Weights of a small multi-label image tagger.
Data: trained on rendered dice on a table, 72500 training examples, 6.8 epochs.
Rows from block 2 of a small multi-label image tagger, named by matrix and row number. Rows with one number belong to one channel. Each number is 500 + 50 x the weight over its row's rms, rounded and kept within 0 to 999. All counts start at 0. Numbers have three digits each.
After each channel's rows are labels from the 100 images, of 14976, where the channel reaches its highest value: "strongest on" is what is common among them; "colour at peak" is the nearest of a few named colours to the mean colour under the peak. Only what is clearly more common there than usual is listed. The data: rendered dice on a table.
# convs1: 3x3 conv, stride 2 (model.blocks.2.convs.1.weight, 48x48x3x3, each kernel summed), inputs 0-47
# convs2: expand pointwise conv (model.blocks.2.convs.2.weight, 192x48x1x1, transposed), outputs 0-63

convs1.12:561467523372525518428556433532483538508442463549465508491413502522469557491427511471507476461424508443589564468500438547549495474551474557392446
convs2.12:545532469504526499541550514473541553498580482504504427532556540478550491474464522424552565450553470634460511450420475416595485497458479465364525493483485437537499446427497509473482472386431494
strongest on: black die
colour at peak: black

convs1.27:544466605431429523533467484544428567483502587493531480515604556463463535475538410520546484568552558603494510445456509490407446509497471493457513
convs2.27:531628504482501546416506528488547520568470611465457520498523668513489486458474450526485493545505511556534615581509464652458460558484487537504533521459538527454462517451520447508446514481452495
strongest on: white die
colour at peak: white

convs1.25:532489547471485540459558453530466566519521543419553602553491504477501515448471472467612588495510446442439540503584496549411468547536465409567527
convs2.25:481550502512440513453477497430490534542556469523517393608435486532517499495447465487451451561484693527517498471515551510445413476499621551473537492539554526484526512570549517500456519577492514
strongest on: one on top; white die
colour at peak: white

convs1.16:509575551542511491538486520481561625535477485593511503489572470479531469452509440510543591451600486399434433501487543535492545508613552508512500
convs2.16:483502448582498476494511432427514454498434438493546391541396539477512549561483541519520465531514467438490462379557449557521568525474476448490476543477545494501541510498556440523466497568506537
strongest on: black die
colour at peak: black

convs1.7:526535488501413433465449418488538537449461506576424424512518513445408535502556410543436524545479493563424462634500479513461471515453457506503478
convs2.7:560534444497585571575578560459517439571547546551476468470487488457589527465649455486501597451473539501428462629486441574480518490524491576450464379525486454515521487503524518470471490568552471
strongest on: purple die; blue die
colour at peak: grey

convs1.22:515645454491464437513455576477494474466449518486454468598485451472451593559557464495520407519493445566527418535501473462512473499492390505545487
convs2.22:460508508485582513579503569456510500424488498543475543466441454522474518432488516551358594497428467583497570509514498424494541473472537458509494532504590507497483525549558518493502472501493530
strongest on: white die
colour at peak: white

convs1.43:436484400491540496579485585416505447454515597439482553477397501446564476504465533498541485565464486438473519399500470458541467449437467466496563
convs2.43:524526490581503483538511476538463438463492451436497465540536500340444526472534549531530501532451581473438568535470569569505488535468561447512461555476469543565473415484569499441422480496590464
strongest on: black die
colour at peak: black

convs1.10:605573497521439578497476498455559435483491468551467471513484611489497599446564484518552445531497594573581508586484486475543528519457491523446449
convs2.10:479520452506571439565529592559549511480571508479513467441399521547464488628523518563451487536470438557507486556548455582443468539480487579440536513508484657561505507520490510488490546528517490
strongest on: five on top; white die; total: 5
colour at peak: white

convs1.36:517529603459457451568495536540537410463484476512504556557472501441430584465571413491482468405585488545446447577466444453474488513517490577469495
convs2.36:489465604493555500512497504419461461586568601456514506439486509503397502583547513498491560517582493432517423549535544489481533533502498549428440462442440555505430520578408476423475461492489440
strongest on: red die; blue die
colour at peak: grey

convs1.47:485561560469424469470461498523487492444466516611505523574544580452435442464618431574531524479476537552414466504527534511549455543439447570495514
convs2.47:539560565515413455442475536411439490569547646497487471552516511523536456556594507536504615377491466604481446651454498586517558557541509491465441534547471515542487544458578485498558480516505463
strongest on: white die
colour at peak: white

convs1.6:472419467479599503550498501480530455485539575431484539519489515572554440579489541561567432526493578392418477502562553519457481449425556522538510
convs2.6:460431467604386476447422430431484442450570532464481466569472528496523511454552494471460529511457471501461614371485557464494480471507466437482484443518450507531528471502434522469516481443529523
strongest on: white die; black die
colour at peak: white

convs1.13:521577568564506490602486536471520544457450496519477437436395454497550571445547469521496457496546419517422536578526533538573474554541417527557500
convs2.13:411466515539604502494539477618532545400599600530505356460442489518588537413567462576527517604575512505486447535576475529493564479439460506548512526490526574522485500431542509520536552523528514
strongest on: black die; four on top
colour at peak: black

convs1.3:549559442598470455568575577538486493516407437487514518550525593561428450540516442470541474477490475434481478503500563450508443577523470598457499
convs2.3:583541538524472538510517581587480524441473522529518536489474467522377465548483479524464465533421512478536543505499512526471517598644556571398475617514452568510441525508512486441507432511396415
strongest on: five on top; white die
colour at peak: white

convs1.0:456469535583480414561577473512416356455457493549449582482440495497450536542461459467526454556556489562530479489446521497450503397502543507522491
convs2.0:489535464546558467465493534529424514462497529545505606493486438408504528424542507526453476520535492563547520494505511583589533503605524493392466469496570485534463546434527567451509467553499507
strongest on: three on top; black die
colour at peak: black

convs1.42:459462408505568448480504540467389412504498534452469558473479502498450525565415558533506549526527611475450460546534456408465449460500489404478491
convs2.42:449496501507532581428471526558535454522490530526500452520488432476493443575462540511445483472561467499552473374497446455452505446544541557506569438542548531489557440473505555556479535516496520
strongest on: three on top; white die; pink die
colour at peak: white